Rows from block 3 of the audio encoder of a small audio captioner, named by matrix and row number. Rows with one number belong to one neuron. Each number is 128 + 32 x the weight over its row's rms, rounded and kept within 0 to 255. All counts start at 0. Numbers have three digits each.
Before each neuron's rows are labels from the 100 clips, of 14976, where the neuron reaches its highest value: "top examples" is what is common among them. Only what is clearly more common there than usual is listed. The data: synthesised sound scenes: up to three everyday sounds over a background.
# fc1: first MLP up (encoder.blocks.3.ff1.fc1.weight, 768x192), inputs 96-191
# fc2: first MLP down (encoder.blocks.3.ff1.fc2.weight, 192x768, transposed), outputs 96-191

top examples: siren; first sound: siren
fc1.568:094169104161146097112117153118213135111195148130163193091091111112183102134129134156081180112095136137098071193114109151145158133145094149107102162156094098078168159153181113074122090161104144121073098101117130176118127149135101106114084110134115125152136112119180116173149098088128118136
fc2.568:085146076130146112067153170132076166103113147160080130192137098111183143159125074123107179112150121104125112176127147137193110120132082175111153083143124122118130120111109188086066149118154150108158134100123104166158141120077127093070125094105133155111148118173163068181128134136148098125

top examples: frog croaking; first sound: frog croaking
fc1.512:111109137121150159160101122101135138084118159161093145110111139111090112109110143133088135188113095144121143128125087147155120138125127110127107145088086102125117120116076151079182138085157135115188157092101114165178125122147154170170174155077126059176138108082131060149088108174075071107
fc2.512:098124146085165139110121119158156127133168177193070131154148163097088114108131186167093145155132121190142144159169107180158133174195153101157175159093085161132155153102121145173085121164099123153123162148156085172167123097119084121126100138080136149153098135144106082113107154111078102109

top examples: frog croaking; first sound: frog croaking
fc1.39:127110159136130078152104124101092180165127141140144141090136090151075135104142118052129104122150123172103123116121125155134144115143151177140170147133105099152195123075135183138142139088173114114162164110128165128124111091191136132158174104146108118163170169075104068203124157140106174142
fc2.39:128103076118169134086121136083153133195155113077156143156159119122140109101133164177108127126154119141167161107129091139154174121118099084092101106120177101157151182074124166158153154072134132139155082103139128131114124118180111136127119149176101119181118165159102053086162089155149123082

top examples: mooing; first sound: mooing
fc1.638:110045151123182084129161133129089185140163145183138164065085134167121057095141150154147151123170152118108156164130084140118135147102081072120172153092068163134166135078155116090114158152118137143126136101164157077124126094102121090159136128108097123134176113134087163105080128115099124127
fc2.638:115113160160155189148150108147107147167112106201108118172110139055112153122132140111162162201160174124136147170136117096027101158144097161132099182107137126158082131085077122124070175167144168185104156171105107132109209178136120051108143089094098063168145072125113116103123085140086113107

top examples: laser zap; first sound: laser zap; muffled (low-pass)
fc1.451:166169165122100133119137160110186146121197116122105105121135144184152123092095153081160137115152133121154107129137144097165130125194118126111074150106174074202139100134108134115142161113086133124143126176144104104120160100164148121090128103203109138150134106094130137119140129144071089130
fc2.451:141148146107119131168172109183124190072114109073096155138099103134157110144104162178141120126163123143168093081100067106163101140114192131130089101010166156098115150089092116113160127136108154123136122064148056166117150082161129121079192162096111098166159116126137109110164117168115099153

top examples: siren; reverberation; text has "room"; text has "reverberant"
fc1.712:165156088158107116172117110115121202113088101163158122153137081164182144108078120145129087083097098117187121130132111127139127061082170161095160117138134112140255066162126089106092158096133102143115129112121129070117112130128133103111130136140102153145159125150120133183142115150122153154
fc2.712:107085111111183113128090159092112148143087157158175111149096155131136163181115117136142189085182143124181117142154118119109132104121165084122164107156129167075100142125134094102113114172161207113103117118088084140146182143112109090128159091105158155045108080170143156136103136107104161151

top examples: muffled (low-pass)
fc1.430:156152110124092135140183117150089143197145105188098096172131087146150092126067099089112141146153120148082119119110100157091160081134112093152159106133163121144176112097110106078129181144167125134104120085106173094075083159147124130168151100138076185136107131166090104121112141124086168102
fc2.430:149117081100128148086163098152125111162114116134100121095140136104175124135108109121187046058210109145136136182152147183098182129149161125124135110155197121124153100161162172107141120149142115092177152158152191149137097164103204105136137114107126120098091092080068125115119133104137142120

top examples: ball bouncing; first sound: ball bouncing; background: none
fc1.65:126123114116098121095128095140095177114141171117112154176133152096145118117098113114141093093082113116172141100096131153157129118093114127158187092166114101162123135121201178167111169142092184189156131106142107095075151143127116193107134163174143125164152121129106133105159083168149114116
fc2.65:143140158098155137122156138101044187158147142169147122158126130133164160126137125107136122130110109111112118155117179146136151090129127148139129122164127106042102083153111177176192143134067157158167156082159131184166152112098147141102154084139118128096194132072151072078165112105101105135

top examples: rain
fc1.147:140110110152150157145107141132086156100138119169101113136133126149193153108162148144135123096086169069130128178094189100125125159145109155132100133199073110118201154045134122112139126103118123125107118058150147118204100160160128105165196127155105176109156125112106147118137141222128173124
fc2.147:127133125148119153114103177141114155126117171111145137204144141057106139130085198179135174124155082105118095173142125127063132116116150143134138156094133147122117143160121178140133126109099173150184093131126061135104125094154112148120128142102132133142155175113107095162119182160088161170

top examples: mains hum; rumble
fc1.240:119132145123107170101122100094170161153111116137103109166111124114134146146146093083119057093148167067100089105125092161094135136165050090123117135139133150076147088182105082149115122050106120138120159107101151188120129099134130134143106141180219123133092093146124144097180102111151064094
fc2.240:145125159092062153063164112111111170146099111111082174145139085155158128158134068115145124100148139123179119119144058110137176117114146158138058112121122123144102118128113129172104131034089111124100152123149178101121103094173142178093180133128207129140115105103120175067185123130130144122

top examples: ball bouncing; first sound: ball bouncing
fc1.393:178149103126107152090107132085136147103140100130070164178109087144167161120135128196152127122117143062074107132072133105153135115102147150135140113130128077112192077122148125163118164179131165171075128058111192131087151129104141148132128144184103125132142105087127134122125175129164119121
fc2.393:161091108087144180119184130123172175131180161154165169169151130131140132085150104126152147122101090113171101162148151113136159171128133124126131135145186113127172126101098152133102091111118127212092164141152160109202064184153129161138148153147110070108151153081118122082087188102126129104

top examples: siren; first sound: siren
fc1.168:090090178121197122097110135132106135102125126112076143153116140168158149167093116094140143128083107154147102132120156220144112109156153132225121128134149105131102081116147177159133110124078148090160183132151121115134060075120068177179142138164083199182153067138125164141107084181118119097
fc2.168:121136110151130105165130154108193099135099145174097099164135197167104101118165096147082100085179126142141167185132097116144175151137172143077135093068179111128160120139074102137080140143114165177160100128099134149110135142105128098132134133106059137078124195081121114156095188069101112165

top examples: laser zap; first sound: laser zap; background: none
fc1.662:129191117150140110149137120123097146068109139159111084134097157216156119137072092117186103097075112167121119096139162155088099179141133207107125117144155147137123132116097162129154163078081178156168044151160177159092112129158096149163089159128138137188096142124139148093176104119135108167
fc2.662:125122147120064146129141123130075117107174107174122131081186062129107129114158157162135141130168129138137110162077114121129148121148156087071054133122133167120119160167122148159089164116093104102143175097152129123197122137047157065106150096160157123132149135201102123124019175149110114131

top examples: speech; laughter; first sound: speech
fc1.165:134130143163180120115146095128114138084075133130140135096081169142149142080107131083129042111101157126155123135163114122117081151106144107182133127123088107149138148106181130098130189144133153164109177164109228120134153124070148107140204091132127132126128103154156173199143120116121109167
fc2.165:169193144149163155113117109143159132086128163129091171143156143124105113079127155096122136147174147150113124098065153131121126109147160144137144150098109160124061111087097086186133120115113130118098217078074163085094160195130174127087137160107135092136178118057165091105118123143148133105

top examples: hammering; coin spinning; first sound: hammering
fc1.2:125112145144215156091098097097079202105118204126153154194160114137128158140094135100129088143094135097153149209110116162120130120128121140131104192073118084120103139131174173076106120180124133201132118143156102147099142114111063149174135067120126130085092078089093146136186128164136115110
fc2.2:139091103123152167102122141137139139135131106130169125138159123095166154071131104117114177114115114218116157170126095128069065165166141149146207146136082086194065136162144092153120112126136058169098092103109085118122187139128110053137161104125097130111150085093082063087142058140094083160

top examples: meowing; first sound: meowing
fc1.274:138164127186130118118095095125122156098123117164131130144113140148123130122078138137113138109045182116078134127124151113094155111106079153133118073091137089080132152083140145134120171138138130109138096154071132138105138159183182155152152108090161101168117116092143090203114152061135070152
fc2.274:180126139139191137142124126106107160157131127114135158178147065091134103128129090051154106150115116134139102144192076122175104133186146118118140109123114187110122119158064175134120137118113138157136137098146144134166104095085111080133163130117112131133166133158187107084143145176122163074

top examples: speech; first sound: speech; chatter
fc1.683:147109125131097111105124124162137124148143114174140103089108104090126142163102133101164083175136150111219104072140127139100158103112127092147181144112077110124152087144141097143138125153147124177106155132114155133183159157084169099110195058098103094143149109157086183165134070100124079094
fc2.683:145127118145154151136177098116145115114110123157123155113122115182113160115092137086102115155138134127187126146135159159096122137107103156164146192048120168133099117138065091129180128023157169120128180143114172141120167159112126152171075097112131130115169083049091117131090130128175098124

top examples: meowing; beeping; first sound: meowing
fc1.72:151111089088165183176100183129106099164149105099121144101087104101129116106155101087100091098082144085097147059108094128126102141165113174099158137138119110164165079109159135087114057116149156094146117126085132079149145188178128092188155081088142178120145080107124163103105107120083102154
fc2.72:192153081189158061072105126182166110106124114098094134106111139081134143088060126124140133095131086096146094113126106134180185086135100149155119095137136145121166134150149119119112086106104120161141139152143156119127113143193163100091093132155172106109125085110122117122085118163154160121

top examples: stream
fc1.470:153084110122116103090084117136170134139176133084099156145116128091109104123108136117133174125096143158100126115067142128170087171089207092122126119123120124118174139148101121085154133130187165141100154116225235057137106131152137075125134125110167092158086135117107167157097104115108128109
fc2.470:152106088160148129133125127172079147149145158143070105099107100122119174104081172119121138064109125120119125143141173154151192112136084135132144115134181099101164110128061145077125093092177183070144121166140157144150116162139130052043156070085190142169125160108112135126134143164118101115

top examples: stream
fc1.359:097104091124117138113123097139181123119151123085112156067123130118134146134148126101139153078092127152074196153097156078098110162181151136087151112109137134085218193153075103076158107165139118111127090175164110112124165090223137135210134087105142163114171098095159123110088118169109176115
fc2.359:141054105143071064123165169135124175181176189117126103145122106090120144116119127127112072151074154156107157144130101121171167148145131126150181083132151143149148146122066143091123123116138167068093143159168108138122103111178104125136096131061188102152125083145136121175075116164175112073

top examples: meowing; background: none; first sound: meowing
fc1.371:118190170122109192165127125141174190162164167103089129180138098103149164137144121057093105132119183095120184139159138144102102148172128133111081140091089135108176079148100172137090147102099198120167140148142126159145160115178095052119124161131142140122155123110181154167160154102108150179
fc2.371:158103173035102155176164126169140088136137153090081114153072128143079101193104088148167188104112155112112165143141126068122135151080079161126142099065108109129134097086075098113135097139098115092133175129163102111112152180135142128131136097125080117088126129172142147163141075143082075105

top examples: door slam; first sound: door slam
fc1.604:123105146097168113088187146161150186158142118144083102166164095132145097212105115135108149088138147121097110070092111152143086118079119133124111146110151129098058105126138181146126106090112159135129171163126113132155160121172170133131100085174119143123150195109113112123085165096075170152
fc2.604:140152141086107179141080153122091159105092096113126140085151175099142146149140085135137073136125097103123100130131179165135193066138177068115197188158159163175121040136127078102093140151155115127124131155125096147131101141103116136180137111157158150138083122107147117110087142130085110072

top examples: laughter; first sound: laughter
fc1.421:147159151205137106138172145146110114093100157134120156130096180124117133081138155139146108095123107123158098161099105099057090112125099109106105080107133146165118104070077099136129171125095103073169166112123135139163157163083126139123148160190111143159156132159157130098159100166132058184
fc2.421:141169135135161167155072121076164067107116177123071097192098174129107101099129144123066074150134152107136100143058152178156092165176089118080115139119095175103127077155103134124128143066157136150101127135114127158126160129076131172102138154053138092158134170077186143124110156125105127131

top examples: muffled (low-pass); background: none; frog croaking
fc1.303:126175087123143143110150115165143161174096105079133103164137103159162068090097143171135154127127166143074085106186157121139093107107155049127128164148112113082131197059117093120107182122110187104160149154096133141066153130146103170149090099097148101175149214116116065083121083081086111177
fc2.303:113182110170127177114127080130075134170118108144147122114113149097178137104131073153143082127132085121154149126135148135164188106108176110111204027156108134166126147136174057126121188113119129083164168143132111149182136163100150136146162092108096127066123164099125164072143104193114136078

top examples: crickets
fc1.249:086149131159116120124192151167153175153133122098128102188091085104150125079130158162190135160084091103147139106097160165146157163160157165144134115076091120159163126104149164176104170137101114120108145114132136170072170159114126110139142124135108187065101157114097210105098150118112182182
fc2.249:109120111103120047116100144144106099156171166160148125083121141141078144123070167168138156116208134148086104156153140124190118166175090125096088107140074186092132115180120139107112166110134179102146124111103121159114200090190159124109109111145124088175175163118134108173104155098140131163

top examples: mains hum
fc1.137:138141146158135104069044219132113160124151144083082142191187132125124131136127133115163158108143139092171112113143133128112128043102102176113165100172108134088170117150154166066158152123132144086231160130174123152092103111115157177174127105146161146131139121119120138130120135096120132141
fc2.137:163196087172126088092111074143087143112139149139118119156180137094125133089092134120144164102131072091148084107165111138105155071120146153087136085144072126101155112184138083126156174081155118141147134161144162132156114110149118104164147147132161108113141130068168148117112134162157123090

top examples: hammering; first sound: hammering
fc1.714:138083160143161097146155148161167123161104129092123068130152106095096172182098109126132119138103186154179118112134108095107121124174155146151160106162124138130097095131142146146153069159148147087085128060155172062142151155130147186174102144170180178176149097133126167155143063096194093127
fc2.714:135081127124164170111102159149135120131141100133123113137140155099124159117136129090126174120099153131181204131103070138124128180159090165072102117125124130132115148093132135194111073084126059136099141144111109162085175103107098149082152202119142150159134191102159077159142100106079116159

top examples: laser zap; first sound: laser zap
fc1.691:207124143112122142162159141103134122237134156128108070127114086209146072075155124109180133150127123123168095091133169199155089103175153131111080167142117119156073096088126168109114162158191192097117122099160087138080132153128148129137141144123107102106117123104132185143161110110109085104
fc2.691:106089090127131160139120123148130076166116190149113127126122141176136155113101121131131068110102122127152138104127151094098141041162172101114106167154200053143080152093181125149145232203127157102130144123117160112155134124061101075122135147095151138113130131089142118083091106152123121160

top examples: mooing; speech
fc1.93:139099159165165148161138159052118102110156052168156168110156193089113031167094164144177163114077116123190121177097087152173165118092098175145137129165113081108122202076097130134112116100126126122060088106084153097126150102132129132097148123133127117129106139181145189135155122176108121131
fc2.93:125165127122106171095103134135128168113076155123091167133060138082115189119146138095085153155131149053164088140208130070071138129134186114157159137119150156139127166131142118162096131073190127166118206119089170133166144112130095149078138057162123064150118162163127134141108193133147100124

top examples: laser zap
fc1.560:160137100124124134138164118059110134092149115139086102104122092183155080190089123112163120133113190173203134111132122158110149094203119127179083172176085116131115088123120132110086124088161155125155132088127137130100178138072079115067095164159157130100088087143127140053161153157137153155
fc2.560:123117179098088161132155103151091148140157157160171122148113181118117141094094144149110076106127140090122147100096219124101135078132106073134106119156184109131088103121132103183131174090110123091055128144100098111133135089093145079136113068137200078147124113144107125118116055135142170163

top examples: hammering; first sound: hammering
fc1.312:171090114123163142136077139155149149113119126026190116179084154092151168177126152096115125146102158082128131168066108136081161148186115137121176129091134115148122096061127145153145095164116158111143075055143130108124160138142107155142114180157131155188091098118139167176114121099147142165
fc2.312:096128100099117130158131163121130146219133093147138125167190119083113118141108115033133155119082125129148153136170095125068168149149118158085126047136148130163101150092155163167097106108149099142149123159086113168112131176122120091119107160129104186169134165080167079117109139098103123097

top examples: meowing; first sound: meowing
fc1.208:214127114068122138130085112119165217090158108145115128156186124124107091140097095169064135131099090112106099103136159131098090097149157133164110154115121141093122093112138142081127101135134114158147163089100190164125106089092138111164158084088134158153121164123147137098097117114143084152
fc2.208:215104168128142186084103136102086175117089099165127112101114131146130153095158140081153127125091128054036110089152117132114132120127117117092122131131160123156165151136129191131140093110086087114149170113073183137146186166127104081135117075122135122104184182195165119146082138152079121108

top examples: laser zap; first sound: laser zap; background: none
fc1.424:176178150069066123115118162124102122066163092163123090171144108172128117118118166071134086122114154150130136178103099160129114128218097149117146087108140138110130176083101098072193173141097145167089153132123190150157115082113111129090138108159143074137164134142134110102128140147140140166
fc2.424:157175128131119109098115082094124149160144110159141166143123107155156121114059107097090159093166105093098166158112117136103139093110133087157114152134107157140164142154134115174129109114102071103094147113158135174165215146081120108103182041136150098062151137140143110089160166094113101154

top examples: door slam; first sound: door slam
fc1.593:101126094122106110080134128139123202106121073160152107154102092166151124184094121117124133114173126109085210071104159150160099125163119100136163168127141095124090130127137169166085072107130113140095075212131130112113116084149143123131113075109113158129173077143090153136107202090119190112
fc2.593:117128097103123150140061153125145167086156105125089154105163201107164159153118094117145113154116108090095104084112187150141187107131161088112170166131126170151153032116101128132055143129157110096151116128203096178145131146130125193156202094140135121127115129146143133148104132132126116077

top examples: church bell; first sound: church bell
fc1.633:146148103110079139065110135103099097157143122140115112114088180140182115120176121095111101103118131106124097136121089116099077173137147155130130129148131170134132154165115086106143113119090142127148141109182100104126136165097127132104096113114143144152101122135191125112197103070164081096
fc2.633:145155146160132146171118078187111118129130175194106124112116159097166138213157128047095115110165115162134084111126116096133093163073091162116117098121121090100102111092164155091147071137046147165126129164165155080117132155134122186118125117130171112094095116173138136164240141102128085091

top examples: stream; fire crackling
fc1.585:142141078106140129096159066160184130138124137122177152149095176156048103140153151119141181139078094142059099161125154090177136146187162160078117124108170191139194106146135109128091132149161152150103080134134128127109132147189142141167154112118121108154079089116140120109174155098125180026
fc2.585:156139126123122111095122148162116084118116161138105197190110131156131121120100191173130090134060118159065136121108133168081123079123167117124081132075115170143158125141103130129123115095110173127156116100136131113141112115034179108086160054146193111124088157123147139149136151125159188118

top examples: laser zap; background: none; first sound: laser zap
fc1.216:143076157054114178175112136083166129092108118118077130141121151133074108130079163135130105173158154086150073105158082173155084119137130122183141127129099131133203155125118121112133151101098175151133133145172147134114107081162106138144102164148109099182099119142139106126108119199136088160
fc2.216:118149132170100139106141191155097153151131130103133128113154101160131135099105092134145165194132169102121127122153156138143127068102127151084156151127112121108107136122156102062138142223105146105089155097147151104177115103068132146107130068110140102107139179094108150135054142188089122133

top examples: footsteps
fc1.582:130081133113075109116111122100167091107111129148152090098132152173087166120076109173170129119125174127142154102084112093111097083186082145081114106082146067095162130157132119124134099070089128103084167205155130072112144096149166146082160128119108103076118131149068132142083081093107078153
fc2.582:139170180105124136146098148123102191137117122147179114105168114108124114188115124116093139153164101069108106076070112112112189103088108143091184187156123185138165146146140168162127076060148124145157116103135163130089140098111095082184070125179113145122153150164116082135161078149128163107

top examples: speech; laser zap; first sound: laser zap; first sound: speech
fc1.479:138176117192095117087144122113112156126107136113084133161108094044129093121120178138133092145130147078137143121106108120111102114149099116161177107131088095122134122069131127105157144108107083159128164146091157129137179199101072096135135077101175104161147122128160102168110158172108090163
fc2.479:134171154128096172184139125139137124144167158197108111151197072135148178082153074157091149100165115041111075134156150099163123130115158125119086153094074102087121121143129131073114133121103132121120103100145170174086156132091132108113142181129098069178112161116139110076109146126151120143

top examples: stream
fc1.361:151092129136072069109112102116122137126101141116109127144072169149106175110097149121175155107129150119112110135143144240114094128135148090105134122087108112120156106131085134111138123074133105145100139143149165094103084123178133133072144110147141075122096109165138138139079115094073124109
fc2.361:126119118161182140061159209178126154119169154137161135142122141153116149139138150112102129122137152120116123120165118125164179090129126173115116112120111084132169137139119191089156140126132119104122176148142096139135116173164143027109196119123183128157150175044044108077129157137128167175

top examples: church bell; first sound: church bell
fc1.610:144137088137104079121149138086142154126146148153110111139124168134172068135179126133079081129108090073170094138097078104141052094208111133128099102123116089103091147126132139110102118136104180168135161153175120097103180205156124121082126098102144154131080126086152155110128165087103071077
fc2.610:125125106135152120130136095125170156129191183142134095153121115152182115191142162096102123122148182119191107100125170060126098086142091184133087111134141072096135117111134101149120087190146165161109146138163136134124099178142122196105115142145181099125061081102161086103248142106147130043

top examples: laughter; first sound: laughter; speech
fc1.355:154210130180078104121129127149092148070080111147177152150107154114112141137153142114079120177045126134191139077106096060124081094106116108142123140164095146138124169123181127131154200127121154142141159119082163100161139117135148163130158102159105133194147092166158115151109121141064089143
fc2.355:090201143161209138138177109183188108126142180162073151141116157084105102103085172132115124185158110073123092130107149182052109117156110104145142153165098141119101098094134096135125109105134124157101168093077153135126150148097146075147088121120159096109124138119156179127084142184126088120

top examples: stream
fc1.357:153144132147079127191069142159130144135176154097111100122157079155120160090118145118092200169135158071131139126090148136091185042164188090167162113100137094146099090116130160088077127104123164096081120205131127110165136122115111072099115122142152133117098083070100199109136166089122155145
fc2.357:057080117072167170177108136120133100196165114133124122108118137146168183123128089114142111102177139092183096149146095148127178056130170135135079126135202097171100141137101139157159119155212140100136110163130183151102161118061120153093143120105150116146136116155147155110106143083127133174

top examples: laughter; speech; first sound: speech
fc1.587:153143184139091139103168108161140105157121107170121147110145125111170111103191102142129090132090153081066183095120078120090098104086088172091148107170124144146111140085202126103141117153150091103093139094044156139115098164096140177181168166191099093138100168139140172152168110159108149189
fc2.587:131159120129135153107160115195142112170118220135102147142128130076127094108133168102110172176156104136097094082147170151086145138149107175141184164172136130048151163109202094115124127108144114140125181150048160137119112112068131107149131151182167089141106154147166104131146156133111113124

top examples: footsteps; first sound: footsteps
fc1.516:132111106118167073129126148100151126104133175121176102137194140166100068090085175066136143087118154176169127107093158144110074179170133093150143084169155150086113117128136138159169144133117120160113131156141178095093144188174124159152135116139096096253103151153128143138097120102121136118
fc2.516:118094090103174141108124156158117145075152121139181074153154144148119133139107150101128121140135085119147090107105089151128090177134108151142175129153134152159121181121131115142108110076117141093131128131124101181121195189100144127100186160104070127121197182159148135174130084111169108181

top examples: meowing; first sound: meowing
fc1.376:125091163099119149170125240093123127129130090089139153153142166148125103095109143149091151045113150126159159125080115143133104150195180114088118140121129148133125096091181129124167155117172143071109110105136129105118096118192194154186125095081119151094148085074078178109123159151181137165
fc2.376:159123156162108137133169199140174105116192134064141175152132160117114125163107111126094154087066215137118100127140052103136142132160164133140105141110159141115124065122136149120110081129126168153176133110176076166116159104138184058129155119080146073093171161105106099099150148109157190188

top examples: footsteps; first sound: footsteps
fc1.203:068080096143138067092113078150109064130163169106179120076124128153143115110122143123166165128093165146139151107072097084150084129120120157213124077148096135100116159134147129095160188132109103120071113116115087093126153136153109144140149114182097140146097145119136148113182145154181107069
fc2.203:141083095153162120097152153168170118148106144122133105104127145115132161141144131083125161123137115147120095145083114207140078188110070151126125151136133113105131162096171107182120055144147113092091162140110100185145181147095142146151084120131105092093170109125138141138124094121178119146

top examples: door slam; first sound: door slam
fc1.614:105112096189101071112158153136082189129164121118177135135112101140153150123108108091136093106183113076140127126117132149137115133179144073116216168146193141085103082092109157136158062078121139181125092171138141113154137110116111145139184105142111149133131093143149189150130149092146206119
fc2.614:110073073114144133080042151106144131079132133145129137117154178114187129103168131165133139088102082107106153124146181180139178095104069108061110139132146136136133082136087154175087150097125152134158085152156143182124155166115129172157201076143166104176159092092192134105094136115111101152

top examples: door slam; first sound: door slam
fc1.608:116167113134100147100120139083114175110110095148143074177129099160117139201116116103098111147141070092117118065102201107141074173152107084085134161090132113117089159078137179138111088130161074189105142185119155133131139088086074099127113087131107125137125107155129108136107162128134150103
fc2.608:096156124092092166150093162140091168085103104178115176140158137096198174122113140104138131068115108084108118119136163150145178103132150098117131195132157127163106068130122118138084118158151095143153163140153091145093148159102116167172179082144188086140182117163152120124135099178108128097

top examples: door slam; background: none; first sound: door slam; water drop
fc1.536:093104184129128129115167097114121167103145088145128105195104189124109162195109146074130048153118118099119127090116158137102148123090114061145109142095105151127100068145165160122130090083184099136161146097165144114120079111145129163100153084167096115189161150105106197144098102097163168111
fc2.536:063129068088125172142129137106145181156143155111149127146113108167187131133190078163113188103110145092094147069133123135147169077124175159057142194117115127140128042171134163158149103158152132145146096112108106136122151095163094166102151108098175133109098102161129095079128131168067154120

top examples: muffled (low-pass)
fc1.175:141149109092127130125071065155164143124219157067126061111137122133142100168093114101125097163100150109106120096108096128103109096100174063157109150125176137153165132109153116061092175109072123086089106080111069128179123150130145097159149110185083153177086186092083109159158071175104159153
fc2.175:138122188076146116080132149112140110154068113137117142133086108104097096116110155134161164158159129086130063122146105144150112084178175070076162126118109100152061142113103085184178152141134148178143072149189105132157160154126100136056151126105110097169059115057091126114150117204165173130

top examples: siren; first sound: siren
fc1.152:125082160155182132113132140155165137101105131106132134099035148117106103185118080076155108114088110074126138099054170173166105081084102124090111125159097066109150103110097167097183086105089168109103170150098148155116177121138111165154112094178115125123088126106151083167093105157184184138
fc2.152:103152149123096100121084114181080132138168189173144126136165109153203160128078183164108100166131129129084104103163152128175119195111082104160164167141105133139164122080117085130156150191087162144116164156100142101193138181151120127152143144151105095091123123108129077103166152144097091170

top examples: ball bouncing; first sound: ball bouncing
fc1.196:121125059103086136152132160129139156140128112174160155116112146163119109161127201089100116112123112122214165107204136114102079120151108157137110081087129083086095133134210127072138078166121133144092082159141111159137119135106162167085112092116148162134135139126131157122076137091115102118
fc2.196:115113108074175130147129129076192144115132145118118147136130098114175139156081199128132167226142119146071188079142145082180132109118157124149152099122124085149116125151176134188175127083137178188130121194166103096151107106154168102133087175127166116087154154145128093079122127103120103120

top examples: laser zap; first sound: laser zap
fc1.406:150156131181120152096085093130141143111105197122176082128124114155117180033157084069087174102173153102152133112092105135133142082138144112204114171162184134121098097138085156140141071164174134135162166166099091134092160183143129135106089125134164116133116125146124121111180188114092138144
fc2.406:151183089142177129150094108197161198146069119083080111135160123132112183154072152107126125132078103109145052167092033148120134106171152137138146092124105106158101177113144147016077140159136170109155112101161144119112129157155111114190112107131140150128114166089097121126095166089105112162

top examples: ball bouncing; spray hiss
fc1.50:159129169102138158177163146121118152174123166136137136217113126120194093125061112132140076086105205118117140160103111146115159144096092127087128169166162141120178168123122173185161169133086124111109119135121121125175155186144119180107163161181141139121181113101140126093094132137112056169
fc2.50:189156116124139211143117147090110153131161117098107124115117074088095157131102111086097159152133154144140155164185127084108086135122066177122138078120088149158132102155172155188096143132105098125136102122135124133133119113115145059113179191120144137159166159114136081148150137107108133081

top examples: footsteps; text has "car"
fc1.544:074095160108091130098147129140116103144164079163147137123175079082108105150108162104167162115115167141166070102099111145117148100198086104097113090128141124138078159174107129080127119118154177136080167158172104062095210112140102102128163148101139124144100120127133130089105072057107125189
fc2.544:088169124105146173092152105146156114208132121177115183090167103175100165149092095113182128152155117092094135142130089141079198122117117088103134106187129170163094161060210118133141113104127134125127129126173140093090110165168076106088107137196141186075161130176114140090097109136195141107

top examples: muffled (low-pass); footsteps
fc1.248:123182162173139088088136154109136167144099084098165056106097174161143108173117111119143077079139145121119136125044139127200154165146133129114239106112085103135165121086121136145189097129116149116135175107141150127086130102208172126120095127119159150118099126131146154100135154120117144108
fc2.248:163124140109141104129133124128139101119191086179164097139082113146144126136060082142140159129153102064091103159067085117205116144108141099143149188098109161080127156150146102089094161157109169134147103153095079188156102170164057152154104061120127124126093193139091148107158141101160121112

top examples: ball bouncing; first sound: ball bouncing; background: none
fc1.722:052142133122168117106132163089125141120165120154070083146127097141116136124057073130105101098070145146161087097081131138149197123125131102134188147165158075136160094157109153221131207194076185146154098101122135131163159154115151161120152086175143142189123121095108129118092177118143119124
fc2.722:168163158089098172128140140116075133132150139163112116137088102117139172092126120130138157077168194155072104173189158088158135122141113127079074132141155124157150161148099144205150191133105149184088152131223100146117138126116133094134204076139089101134123150092080080071115123129139094108